From a checkpoint of a small image classifier: trained on histories of elementary cellular automata, time running down.
Rows from block 3 of a small image classifier, named by matrix and row number. Rows with one number within an expert belong to one neuron, the router's apart. Each number is 128 + 32 x the weight over its row's rms, rounded and kept within 0 to 255. All counts start at 0.
Before each expert's rows are labels from the 100 images, of 14848, where the router gives the expert most weight on average: "top examples" is what is common among them. Only what is clearly more common there than usual is listed. The data: histories of elementary cellular automata, time running down.
# router: slot weights (model.blocks.3.mlp.router.weight, 64x128), inputs 0-127
# up: expert up (model.blocks.3.mlp.up, 32x128x128), inputs 0-127
# down: expert down (model.blocks.3.mlp.down, 32x128x128, transposed), outputs 0-127

# expert 11
top examples: 000 turns on; 001 turns on; rule: rule 39; rule: rule 27
router.22 [159 171 139 111  79 126 103  24  77 114 110 111 106 122 193 122 150  84 116  86 145  98 105 123 116 117 125 158 201 137 160 164 157 125  76  89 144 134 167  98 137 104 176  83 133 107 103 137 105 162  96  92 100 161 131 116 160 104 115 143 200 154  79  98 129 120 115 145 131 125  72 158 124  95 131 140 142  91 117 127 144 131 131  89  43 105  85  90 157 117 155 201  61 162 104 110  93 117 110 144 118 110 125 125  96 149 119 135 110  28 119 156  87 132  97  84 121 159  81 106 123 110 140 104 130 137 120  93]
router.23 [123 120 127 140 116  96 130  58 119 101 113 163 127 154 141 120 123 146 143 103 116 118 106 150 176 109 160 125 133 138 186 172 154 148  94 159 149 127 190 163 153 156 144 112 157 168 150 140 134 126 130  98  88 152 146 120 196 109  85 161 120  95  38 157  99 115 164 119 153  97 127 127 135 133 153 140 198  93 102 130 113 170 126 114  75 135  63 102 147  76  79 133  70 150  95 137 111  76  97 128 111 139  76 113 122 144 167 163 111  56 148 101 131 182 166  52 133 139 190 120  75 176 130 127 125 123 185  70]
up.1 [128 128 125 132 125 131 127 128 126 130 128 144 129 105 132 127 128 128 175 135 120 133 255 208 127 151  91 128 109 134 129 126 131 125 165 126 131 127 129 128  95 128 129 164 128 125 102  61  82 115 126  93 128 172 130 126 130  54 126 131 126 128 129 126 120 122 106 123  57 128 152 111 128 117 139 121 128 129 129 174  80 130  89 158 118 128 128 128 143 141 131 131 127 131 129 165 225 128 200 122  29 119 128 202 117 136 129 176 156 126 128 129 213 128 130 101 127 132 103  81 127  84 175  43 199  76 128 128]
down.1 [136 128 123   0 133 108 126 152 125 129 132 155 161 130 128 145 140 129  91 132 208 128 142 171 131 127 128 119 130 101 120 128 155 119 126 131 184 128  99 134 128 162 135 128 187 144 106 173 110 133 127 128 142 130 129 138 128 140 129 127 126 128 125 126 125 124 115  85 134 124 127 129 128 130 113 129  77 125 119 120 123 127 145 255 109 129 131 128 126 132 155 129 127 165 128  96 116 130 107  91 127 129 133 157 128 130 156   0 127 127 127 133 130 127 120 217 129 121 146 125 113 130 170  71 118 217 144 128]
up.2 [126 128 153 122 128 130   6 127 143 128 106 125 120 207 134 126 131 128 126 255 126 134 133 148 126 124 129 129 134 134 131 128 128 230 128 126 126 166 133 127 129 127 128 116 124 124 117 128 114 129 132 140 129 129 125  75 128 125 128 124 135 130 107 128 128 128 129 134 128 128 129 128 127 129 134 129 129 113 123 132 125 121 129 127 128 108 130 127 139 129 107 134 129 128 129 130  84 128 128 127 255 120 131 128 125 153 128 115 129 127 128 134  68 128 126 129 127 129 128 132 129 128 127 121 154 130  97 128]
down.2 [128 128 126 127 126 129 128 128   1 126 130 139 128 124 127 255 130 129 128 127 126 128 131 126 130 126 129 128 130 122 128 122 133 128 124 125 128 119 138 141 125 128 129 128 128 126 126 124 128 129 127 126 133 128 129 128 128 130 129 128 122 129 125 123 129 129 125 127 133 128 113 129 127 131 128 128 134 131 128 129 128 125 127 129 125 129 130 129 124 128 118 128 128 135 135 128 127 126 127 129 127 127 139 128 128 129 128 128 124 129 128 176 130 197 119 122 128 129 132 131 148 132 130 124 124 128 135 126]
up.3 [102 132 130 128 128 128 125 231 234 128 126 125 128 128 130 128 127 139 126 130 130 123 128 125 125 107 169 142 130 129  89 113 124 126 127 123 119 128  14 127 128 131  95 127  48 124 128 128 130 128 118 143 169 129 129 123 126 123 128  95 128 129 180 108 129 128 127 127 112 131 124 129 135 114 126 123 128 126 173 135 125 123 114 124 255 124 164 177 129 128 119 129 128 110 212 129 139 163 133 128 127 120 128 128 124 146 126 116 151 224 128 129 122 126 128 151 129 202 125 128 128 105  90 128 128 128  76 130]
down.3 [128 107 142  97 132 129 128 129 110 118 130 128 125 167 120 143 159 128 119 128  77 128 133 219 125 128 212 201 135 127  34  96 133 199 128 194 139 127  86 128 123 130 135 129 100 124 116 127 127 144 128 122 133 164 157 126  58 130 127 101 124 130  89 221 129 127 120  97 141 108 129 131 129 186 130 134 127 129 129 123 128 111 125 127 120 128 125 135  16 127  97 204 133   0 132 128 129 129  92 171 129 125 101 122 120 149 128 128 149 129 128 131 137 131 124 137 126 125  84 140 133 135 128 129  86 222 130 126]
up.4 [127 130 126 124 129 131 129  77 127 128 120 129 129 126 132 127 119 124 168 128 123 129 173 128 128 129  74 128 127 127 129 128 137 133 128  84 128 130 135 127 127  43 128 128 128 123 124 125 129 114  55 128 126 164 128 127 131 129 129  82 128 128 128 129 128 119 127 139 123 128 126 127 128 132 128 121 128 118 128 126 128 128 127 255 110 103 128  98 157 127 139 157 127 128 127 134 126  78 178 128 127 139 128 255 128 128 156 133 127 128 128 127 129 128 129 128 121 127 128 128 128 128 193 127 255 137 128 128]
down.4 [128 125 128  92 129 130 126 128 128 129 128 134  61  98 128 112 128 129 126 133 149 128 128 130 127 128 127 128 128 128  55 127 255 127 128 129 129 132   0 137 128 129 128  71 130 133 106 132 124 129 128 127 127 129 133 129 128 255 128 126 129 128 112 123 123 128 128 119 132 117 128 128 117 128 121 124 112 129 127 126  98 127 128 191 107 125 129 118 128 128 129 129 128 128 127 176 140 167 113 131 128 129 121 134 104  30 255 128 128 129 126 128 128 129 126 127 131 125 150 128 106 133 155 126 112 151 129 105]
up.5 [139 127 161 110 129 155  77 129 241 129 138 127 133 144 128 125 130 128 106 154 125 128 163 113 104 104 128 126 125 130  53 110 128 146 154 127  63 149  61 126 122 117  63 131  80 115 129 127 110 130 128 124 212 123 125 128  73 129 177 126  93 137 135 111 126 184 108 124 128 137 128  93 128 119 129 137 126 133 149 128 130 125 131 129 130 128 243 132 130 153 124 127 172 130 132 104 141 187 129 124 128  89 156 129 123  80 128 128 131 255 126 153 130  15  68 137 131 124 129 126 145 125 129 126 137 123  43 135]
down.5 [132 131 255 137 128 123 127 123 227 106 123 118 129 119 128 184 129 133 124 117 128 147 120 131 111 124 145 142 105 130 134 127 133 200 128 232  54 126  79 143 125 139  79 102 163 172 125 127 129 131 137 128 138 124 128 245  65 122 136 127 105 122 123 131 134 131 112 135  95 118 146 121 165 129 129 128 127 104 127 127  47 215  92 125 134 130  87 128 133 134 156 134 127 128 122 129 144 123 222 140 125 129  51 134 129 128 143 119 152 129 128 130 135  80 131 101 145 127 124  73 118 129 127 133 128 121  71 128]

# expert 8
top examples: 010 turns on
router.16 [179 117 122 137 116 136  50  70 112 102 173  57 136  88 111 138  98  71 143 117 103  82 125 171 197 139 153 130  90 166 161 129 169 191 146 166 146 111  94 190 167 151 147 114 183 176  85 189 127 141 131 127 127 171 182 128 141  89  81 204 142 152 152  92 147 181 140 137 117 119 142 143 122 117 114 157 182 130  99 125 137 142 157 102 175 101 117 102 138  78 140  84 145 147 110  95 157  91 117 106 151 178 164 138 103 153  97 135 111 139 132 140 185 132  92  98 164 109 151 170  78 152 148 123 116 137 165 110]
router.17 [146 132  94 127 110 181  77  75 128 132 184 109 132 100  99 122 152  94 150  67 128 100  85 188 164 152 168 147 129 176  80 163 170 144 141 162  59 127  59 160 133 175 125 123 168 160 110 207  88 150 128 123  99 132 138 117 123  67  95 201 101 153 130 139  94 170 150 127 168 112 160 101 126  59 122 147 143 123 149  66 134 160 176 136 143 116 124 116 144  64 148 106 133 124 129 104 142  75 130 114 136 118 156 138 120 118 159 125  94 109 121 142 183 135  36 129 166 134 135 169 143 121 148 134 122 135 172  76]
up.1 [162 128 107 128 128 127 152 128   0  10 128 134 116 131 128 127  78  68 128 124 243 130 210 122 127 124 128 128 128 127 128 129 128 128 127 127 128  79 129 128 115   0 128 128  97 128 128 128 129 139 114 129 128 116 127 129 121 133 128 128 120 127 122 129 128 128 125 128 128 144 128 127 128 146 116 126 127 143 129 128 128  89 206 128 128 129 128 124  63 200 146 138 129 131 128 128 124 128 128 128 130 128 129 128 222 168 128 132 109 126 128 121 136  60 124 128 128 115 129 128 189  89 127 128 141 128 128 128]
down.1 [128 128 142  91 128 127  74 124 147 123 127 120 121 130  34 121 129 128 176 154 213 107 125 127 146 143 132 130 131 131 134 128 127 128 131 132 127 126 198 125 119 130  45 127 132 130 120 134 127 129 128 121 129 120 125 130 137 125  87 130 130 116 146 122 130  42 115  42 130  91 122 131 122 129  94 125 128 126 125 130 126 132 158 134 125 228 130 131  90  30 232 128 223 120 130 128 128 126 168 132 202 120 128 130 126 135 127 186 122 130 118 129 113  97  67 127 143 128   2 125 137 140 131 129 130 126 127 117]
up.4 [125 131 108 128 125 139 152 112 128 128 103 128 127 150 179 125 132 121 184 188 128 126 115  71  38 107  41  88 163 128 129 128 128 128 125  13 128 130 131 105 117 129 129 118 128  21 124  60 152 129 116 111 127 150 129 118 128 181 182 120 130 128 109 160 127  59  24 136 117 133 119 128 129 132 132  96  63 128 128 129 123 121 147 129 127 104  95 123 154 129 160 130 122 149 128 118 100 133 244 128 126 123 132 135 126 120 128 141 127 125 123 129 117 133 127 129  62 129 138 118 152 124 147 126 128 127  17 122]
down.4 [128 129 123 107 133 110 128 130 128 129 136 128 124 128   0 255 128  97 123 127 139 184 128 127 128 132 126 128 122 128 127 130 135 209 127 127 128  93 128 141 126 121 128 128 140 128 121 128 128 128 130 128 130 128 128 124 135 129 199 102 137 124 128 128 128 128 129 127 128 128 128 126 126 127  47 130 127 129 128 170 144 128 129 130 128 133 133 128 129 143 128 126 129 128 128 127 128 114 127 127 126 128 127 130 145 131 128 128 128 128 131 128 126 128 129 128 124 189 129 129 128 127 128 127 128 142 145 136]
up.6 [130 128 151 128  67 135 177  33 134 137  79 125 127 129 181 128 116 117 128 131 125 117 128  69  74 104  36 128 151  92 128 128 104 109 126  95 117 127 205  75  76 128 116 127 129  98 128  66 126 142  82 123 128 137 128 122 129 129 241 102  93 129 125 128 128  75  31 131 124 128  96 128 128 132 129  67 100 128 131 139 129 129 127 128  86 128  74 128 128 176 144 158 108 156 106 137 121 128 165 102 126 128 124 136 127 128 127 138  47 127 128  58 129 129 168 127  56 128 137 105 144 124 192 128 136 128  70 123]
down.6 [126 126 127 128 129 110 129 128 128 129 141 132 127 135   0 255 128 128 128 124 128 150 137 128 124 139 155 128 127 116 123 138 128 126 139 117 121 128 127 129 129 118 127  84 128 130 115 130 130 128 134 118 134 155 132 115 127 126 195 128 136 131 129 132 127 128 127 123 120  93 131 101 121 125 105 132 124 127 129 128 128 128 135 126 128 124 130 128 118 128 130 128 126 120 128 127 127 129 129 128 131 130 128 126 137 126 127 122 142 136 134 127 129 107 130 130 129 137 128 137 128 115 134 128 127 132 123 129]
up.7 [128 128 128 124 110 129 141   0 132 128  82 125 124 130 200 128 129 121 156 133 127  98 128  66  75 124  39 128 169 118 128 128 103  92 127  76 116 128 255 111 111 128 123 128 131 128 128  82 127 139  87 128 128 128 129 119 129 128 212  87 124 128 124 134 128 117  18 132 127 128 125  70 128 139 129 115  89 122 132 128 129 126 127 128  37 128  60 128 121 152 151 128 107 149 117 128 126 124 128 125 127 128 125 128 127 127 128 128  24 128 128  93 128 129 152 125  64 124 134 126 151 128 182 128 132 128 120 126]
down.7 [127 126 120 120 132  76 127 128 129 127 135 130 128 127   0 255 130 128 128 128 126 151 137 128 126 138 228 127 120 133 114 131 130 126 128 120 125 128 152 129 132 124 127 126 129 134  97 133 129 132 131 119 134 165 127 130 126 127 133 128 128 148 129 128 128 129 125 111 125  84 129 127 121 126 104 131 124 120 128 130 133 126 133 127 127 111 124 123 106 128 134 136 126 118 128 124 127 129 129 128 144 130 128 128 141 143 127 124 141 132 131 122 137  87 128 128 129 131 127 149 128 124 152 128 123 130 107 128]
up.8 [127 128 127 128  76 145 178   8 134 137  89 128 132 139 197 128 125 129 183 133 124 102 126 101  59  87  38 128 143 106 137 104  61  99 124  26 125 118 193  55 116 141  91 102 134  95  87  59 128 152  78 125 126 156 128 113 129 130 202  86 128 133 127 129 128 117  88 132 120 127 114 102 128 190 140  73 108 131 132 138 121 128 123 128 117 118  89 127 142 128 132 168 109 168 100 129 116 141 174 113  74  85 121 128 122 127 127 131  60 131 128 100 122 128 129 127  59 129 123 118 129 128 161 127 128 128  85 126]
down.8 [125 130 128 118 146  84 103 127 132 130 129 131 127 127  67 255 128 128 131 122 129 167 135 127 108 155 135 129 124  99 123 131 127 125 128  17 102 125 127 146 128 124 120  89 136 160 126 129 130 129 128 120 130 130 127 128 129 135 215 128 164 123 129 143 129 128 125 121 126 111 145 128 113 131 128 129 126 124 128 137 139 128 232 133 128 125 133 132 115 135 134 127 127 127 128 126 129 123 131 128 129 135 129 127 145 112 129  87 124 128 131 127 126 132 187 146 123 146 127 177 126 127 128 125 131 144 117 131]

# expert 16
top examples: 100 turns on; 001 turns on
router.32 [ 84 124 136 150 139 169 123  82 170 174 123  88 161 130 164 131 131 149 183 188  94  68 110 178 109 153 144 106 154 134 175 130 148  82  86 146  67 146 147 176 139 174 122 102 130  91 166 111 119 129 130 138 125 148 178 106  62 175  99 133 118 196 136 154 113 146 157 187  89 125 155  84 135 136 152 129 167  91 124  89  86 148  85 109 143  76 116 150 191 108 105 118  94 100 146 133 120  80 123 167 115 190 113 162 113 116 112 150 138 185 137 154 157 106 121 110  91 159 178  92  88 114 121 145  56  94 105  75]
router.33 [153 123 145 132 105 171  84  68 148 183 120 101 147  92 187 144 126 146 163 169 100  84 107 172  93 138 157 120 160 134 133 114 157  98 122 192 133 128 173 155 127 185  52  88 143 129  84  99 118  94 136 107 108 144 148 139  83 129  65 121  67 140 138 104  89 152 131 136  94 105 138 156 145 207 151 123 209 110 177 102  78 179 108  99  88 134 117 115 138 120 137  98 118 122 149 123 157 103 116 129 109  61  85 122  89  70 158 128 102 128 140 114 155 164 157 130  94 146 125  81  85 105  98 138 172 115 202 107]
up.15 [117 128  68 128 127 127 127 128 127 130 128 128 143 127 143 128 126 132 128 129 128 173 132 128 128 129 128 127 128 255 128 120 129 128 128 128 152 127 131 127 128 129 138  89  71 128 128 127 131 128 128 129 144 129 136  98  98 124 127 128 138 132 129 128 127 128 128 128 121 130 128 125 127 115 128 129 130 129 130 131 127 128 126 143 134 128 129 129 130 207 161 138 127 126 139 133 130 135 161 132 126 129 128 128 127 125 126 129 130 129 128 128 160 127 129 226 127 128 127 128 122 127 133 127 128 127 128 128]
down.15 [129 130 118 129 128  87 128 130 128 117 131 129 126 128 122   0 128 135 103 113 158 128 126 127 127 110 147 131  81 150 127 121 144 131 123 127 128 146 125 127 129 126 125 126 127 113 130 255 122 122 128 122 137 121 138 125 123 170 124 133 115 140 130 127 138 122 134 127 119 141 127 114 121 127 129 124 132 130 128 119 162 123 195 127  98 102 122 127 128 127 120 149 125 136 129 127 125 128 121 127 130 128 130 128 131 130 128 128 217 255 130 119 128 162 129 127 126 123 120 200 131 128 148 128 129 126 131 131]
up.16 [147 139 127 133 129 126 125 129 128 125   0 129  80 129 143 140 130 128 128 129 136 130 110  54 122 145 118 128 137 220 111 127 121 114 105 119 110  65 143  94 177 128 127 125 132 128 126 191 129 109  26 125 126 116 119 127 128 127 122 131 128 128 111 130 113 128 129 127 226 126 114 149 129 129 128 129 129  98 128 148 128 117 128 126  46 130 131 130 124  96 128 132 128 129 128  68 114 130 123  10 128 115 114  73 128 149 129 109 127 123 109 134 130 124 128 130 128  98 105 128 255 104  67 136 161 128 135 128]
down.16 [127 125 102 130 126 125 140 129 128 163 129 128 122 128 114 255 100 128 129 128 126 133 158 127 123 131  65 132 133  93 130 143 125 122 128 123 125 131 133 132 131 241 157 128 123 122 116 101 128 127 128 127 134  49 129 122 123 135 158 128 129 129 128 127 128 127 127 119 159 154 128 128 124 126 131 128 129 130 129 128  10 131 130 125 127 130 128 123 255 119 128 128 127 175 128 131 125 146 132 128 128 119 128 128 196 127 176 130 126 128 130 139 110 128 128 110 172 126 129 131 135 130 126 111   0 127 128  57]
up.17 [128 130 102 128  75 128 129   0 107  73 127 128  68 128 128 128 128  71 130  62 131 130 126  34 125  82  37 128 128 131 125 127 129 129 134  81 130 128 140 125 127  85 130 127 128 129 112 157 128 127  63 132 128 127 115 125 128 119 159 137 128 123 120  64 128 128  36 127 145 128 110 123 128 109 128 123  55 143 136 148 182 117 130 206  94 127 104 114 128 125 146 172 127 146 124 118 128 129 130  92 131 127 168 138 131 128 129 119  32 101 127 130 133 129  27 131 128 118 130 130 165 127 144 128 132 128 123 144]
down.17 [128 129 117 255 180 117 131 128 136 127 126 127 130  93 128 123 143 130 125 127 128  43 131 128 125 147 168 124 130 132 129 129 127 133 128 129 110 130 145 102 128 129 108 138 124 142  99 130 124 121  98 155 123 128 128 138 128 129 109 136 111 133 131 131 123 255 110 128 126 129 123 129 142 127 128 125 135 106 118 162 133 128 129 120 128 129 126 129   0 124 124 111 127 117 128  75 126 130 133 128 148 134 129 124 196 129 120  68 129  99 131 124 128 126 147 140 133 129 122 137 127 128 153 128 130 133 127  45]
up.18 [126 126 167 127 133 120  78 100 129 139 130 139 130 128 120 116 130 130 109 112 168 127 137 122 127 128  93  92 233 121 185  53 126 127 117 124  38   0  97 184 128 130 126 130 128 126 127 130 122 128 131 121 102 129 124  89 128 128 175  91 137 137 121 102 163 197 129 152 128 127 134  85 128  58 119 122 182 121 124 156 106 127 128  73 127 127 154 126 131 123 143 136  98 124 125   0 127 128 120 128 101 128  91 126 127 131  98 109 128 125 128 175  79 113 126 128 135 161 110 171 127 214 128 128 132 128 142 137]
down.18 [130 130 121 138 139  94 129 126 132 125  96 162 130  88 130 126 129 146 137 176 240 127 128 122 174 128 180 129 122 126 127 129 127 111 122 128 129  90 190 129 132 126  98 126 134 140 128 132 115  68 134 178 125 117  52 137 162 127 147 121 113  94 112 102 106  91 124 128 162 109 128 125 216 132 133 124 129 126  86  78 170 126 127 130 119 128 175 137 134 130 138 107 126 124 126 128  94 127 130 102 130 126 128 129 114 117 130 109 126 136 138 108 129  97 165 126 117   0 129 255 236 133 102 128 132 106 128 129]
up.19 [129 128  99 128  25 127 155  45  71  70 128 128 118 128 114 129 127  78 133  61 129 127 123  42 128 101  52 125 128 127 122 127 116 128 143  56 131 127 128 126 116  47 128 135 129 131 128 184 181 172 129 137 123 125 126 130 126 120 198 140 128 107 128  93 128 129  49 126 130 128  95 124 128 128 128 124  79 168 129 162 178 125 128 198  90 129 115 126 127 144 161 127 126 128 118 123 129  94 156 123 236 126 168 189 143 127 131  84  76 128 128 130 128 132  45 131 128 121 132 128 174 136 134 129 131 127 128 159]
down.19 [128 131 129 128 200 107 128 126 133  78 126 127 132 128 128 212 174 132 125 125 128   1 133 119 126 128 163 128 129 128 131 129 128 132 127 131 128  80 133 122 144 129 102 130 129 129 134 133   0 128  93 131 126 125 128 132 214 128 126 128 113 126 126 130 127 125 120 128 125 131 128 128 145 128 134 124 129 129 122 134 126 154 131 154 128 130 127 128  22 121 127 118 124 128 129  37 125 131 135 126 128 138 135 122 163 128 127   0 127  56 128 128 129 128 153 128 129 130 127 126 219 128 141 128 140 126 127  77]

# expert 15
top examples: 001 turns on; sparse start
router.30 [101 133 125 124 114 173 144 128 162 135 115  84  92 159 124 124 161 100 149  83 146  61  88 162  90  80 127 138  94 163 156 192  91 204 132 120 145 167 166  85 104 152 106 104 163  81 152 124 146 179 140 113 148 153 132 130 137 170 184  81 104 191 148 161 121 132 111 177 127 116 103 136 131 174 109 123  86 126 148 129 157 145 127 187  86 153  99 146 103 114 183 129  84 200 113 139 114  84 150 120  82 168  89 193  83 118  96 157 133 155 101 123  86 111  88  99 150  94 151  77 173 132 153 133 128  71  82 122]
router.31 [152 148  94 101 107 167 111 105  93 163 127 170 159 159 157 136 141 111 137  77 109  58 146 132 147  69 110 131 150 184 164 185  98 147 138  94 139 159 168 119 124 145 118  97 126 123 115 136 100 177  36 113 164 184 155 123 148 100 169 103 100 181  95 143 120 146 118 142  85 139 102 120 145 160 126  97 120 115 173 222 141 195 142 164 124 144 112 153 172 108 138 121  65 151 159 109 142 126  94  96  59 120 163 194 109 137 162 166  97 124 118 153 107 122 106  98 109  77 123  72 135 158 131  87 142 101  71 109]
up.13 [130 126 128  77 127 126 129 121 129 116 130 118 128 128 129 128 157 128 127 151 129 145 128 128 128 124 129 142 121 107 131  56 126 128 114 138 167 134 130 129 127 109 104 128   6 128   0  73 133 127 136 128 115 128 129 130 126 128 121 131 133  81 128 125 123 121  77 127 126  95 127 128 127 123 140 159 135 128 128 127 143 112 122   3 128 122 110  96 115 134 128 129 131 137 122 128 126 129 125 147 244  45 128  85 128 124 125 126 128  10 129 111 128 145 128 128 122 159 133 130  73  89 129 129 147 153 227 151]
down.13 [128 128 124 146 106 128 143 128 109 105 126 129 128 127 170 128 128 123 216 129 135  99 130 122 132 130 119 127  96 128 127 131 130 128 109 127 145 127 135 116 130  73 103 130  31  88 173 126 126 110 128 128 127 103 146 122  69 111 123 131 124  93 128 132  90 128 128 199 128 120 121 126 127 128 128 127 123 127 128 123 132 128 123   0 125 133 129 125 129 131  71 118 190 128 128 146 127 128 130 129 127 163 128 121 129 128 144 128 127  76 132 134 167 129 143 128  26 237 131 129 129 125 119 126 138  50 145 138]
up.16 [129 127 128  67 128 126 128 121 129 126 129 120 127 128 128 128 167 128 119 150 131 131 118 128 128 119 129 130 125 109 131  78 126 128 122 142 166 130 130 128 123 109 114 129   7 128   0 109 129 125 132 137 117 128 128 128 127 128 127 130 133  79 127 125 126 128  72 127 126  89 126 128 128 122 138 150 134 128 128 127 143 122 125   0 135 127 106  84 119 131 128 129 128 130 121 128 126 128 124 147 241  57 128  55 130 128 127 120 128  16 129 111 128 149 128 128 123 148 132 133  99  85 128 129 145 158 207 146]
down.16 [128 128 124 130 107 128 143 128 128 109 128 130 128 112 159 131 128 125 232 128 133  86 130 119 133 132 112 127  66 128 127 131 129 128 109 127 128 127 131 122 136  79 124 133  27 103 173 127 124 116 128 128 127 116 135 123  64 108 125 131 123 104 128 128  86 127 126 255 128 121 112 124 128 128 127 126 123 127 134 120 132 127 102   0 125 129 125 119 128 132  60 116 154 128 128 151 127 128 133 130 127 167 127 123 128 127 159 128 127  51 137 130 156 128 141 128  34 236 132 129 129 127 123 126 135  68 136 143]
up.17 [114 119  92 128 145 126 161 128 126  98 131 130  87 156 119 124 129 128 124  72 255 127 130 128 133 128 128 113 125 179 127 128 125 144 132  29 130 142 128 129 127 127 147 124 122 130 127 120 129 127 131 129 163 128 125 130 205 124 127 130 128 124 128 128 128 122 128 125 126 128 130 128 128 128  83 129  21 128 133 146 129 131 126 126 128 134  99 135 126 139  84 128 130 120 127 133 125 130 139 128 129 126 133 126 130 128 129 141 162 126 131 126 128 131  10 128 128 128 153 130 122 123 170 127 190 130 130 123]
down.17 [128 126 129 118 128 200 126 129 128 176 128 127 122 120 128 130 136 128  84 126 128 173 129 171 123 130 126 128 127 133 126 127 136 128 123 131 131 128 132 128 122 119 127 129 254 132  94 129 128 129 129 128 131 128 128 146 129 128 130 126 128 159 123 128 126 146 128 128 130 126 137 166 131 129 133 130 119 128 113 128 134 127 125 255 131 129 128 131 129 131 123 159 127 204 127   0 128 112 128 139 122 130 128 129 127 129 169 173 127 124 127 130  80 133 133 121 129 128 129 126 128 142 129 129 100 129 130 131]
up.18 [ 96 136 127 117 128 128  88 142 128 128 124 127 134 123 122 156 129 132 127 211 133 188 139 129 250 142 152 134  53  57 131  90 131 128 127 160 123 110 128 119 112 130 127 134 130 167 128 183 119 138 128 141  37 124 143 213 128 128  27 255 119 127 149 128 129 125 128 138 211 130 199 140 129 126 133 174 192 125 127  56 137 117  83 132 128 120 145 112 129 128 143 120 122 141 128 127 146  92  93 132 128 129 103 130 127 114 129 118 139 131 121 109 126 134 127 129 132 124 119 127 133 164 134 127 129 136 127 149]
down.18 [128 127 126 134 127  98 128 128 128 120 132 130 137 127  60 255 127 128 136 127 128 134 138 111 123 129 130 127 130 125 127 128 126 128 131 102 125 128 128 166 127 131 128 129  62 128 127 127 121 129 128 130 125 129 128 129 125 129 201 129 129 116 110 126 120 129 123 125 128  84 120 128 135 131 126 128 129 127 126 129 111 135 128   0 125 128 130  99 126 128 128 129 124 129 128 141 129 133 126 129 128 138 127 104 129 127 128 118 127 128 130 126 125 128 121 144 130 125 131 137 128 129 133 123 126  47 128 125]
up.19 [127 137 135 128 177 129 100 128 134 122 132 128 124 140 132 193 125 127  92 128 121 129 127   0 114 128 114  71 167 136 155 128 128 130 125 130 114  90  19 128 131 138 128 119  91 114 123 135 107 128 126 133  86 145 129 128 139 128  85  98 130 125 210  99 188 181  20 140 118 112 166 138 128 124  98 130 183 144 112 140 116  99  75 109 132 126 129 101 125  91 110 153 148 127 127 120 120 201 235 107 131 127 125  73 173 147 124 133 129 115 130 224 144 121 131 120 101 153 127 142 126 103 120 157 108 166 127 133]
down.19 [216 140 127 136 129 131 180 128 102 128 100 129 141 145 137 130   0  82 155 132 131  92 127 108 140 128 126 127 130 128 186 222  48 128 127 132 127 124 145 133 128 127 129 159 118 125 129 174 128 210 128  95 193 214 129 142 124 128 132 138 129 105 145 128 125 128 125 128   9 124 125 126 136 130 131 128 125 131 124 112  69 125 121 134 119 139 129  93 152 205 131 132 131 189 130 155 193 126 116 129 128 124 126 104 129 160 127 204 128 110 147 131 126 124 129 215 125 127 118 128 128 128 129 129 129 140 127 129]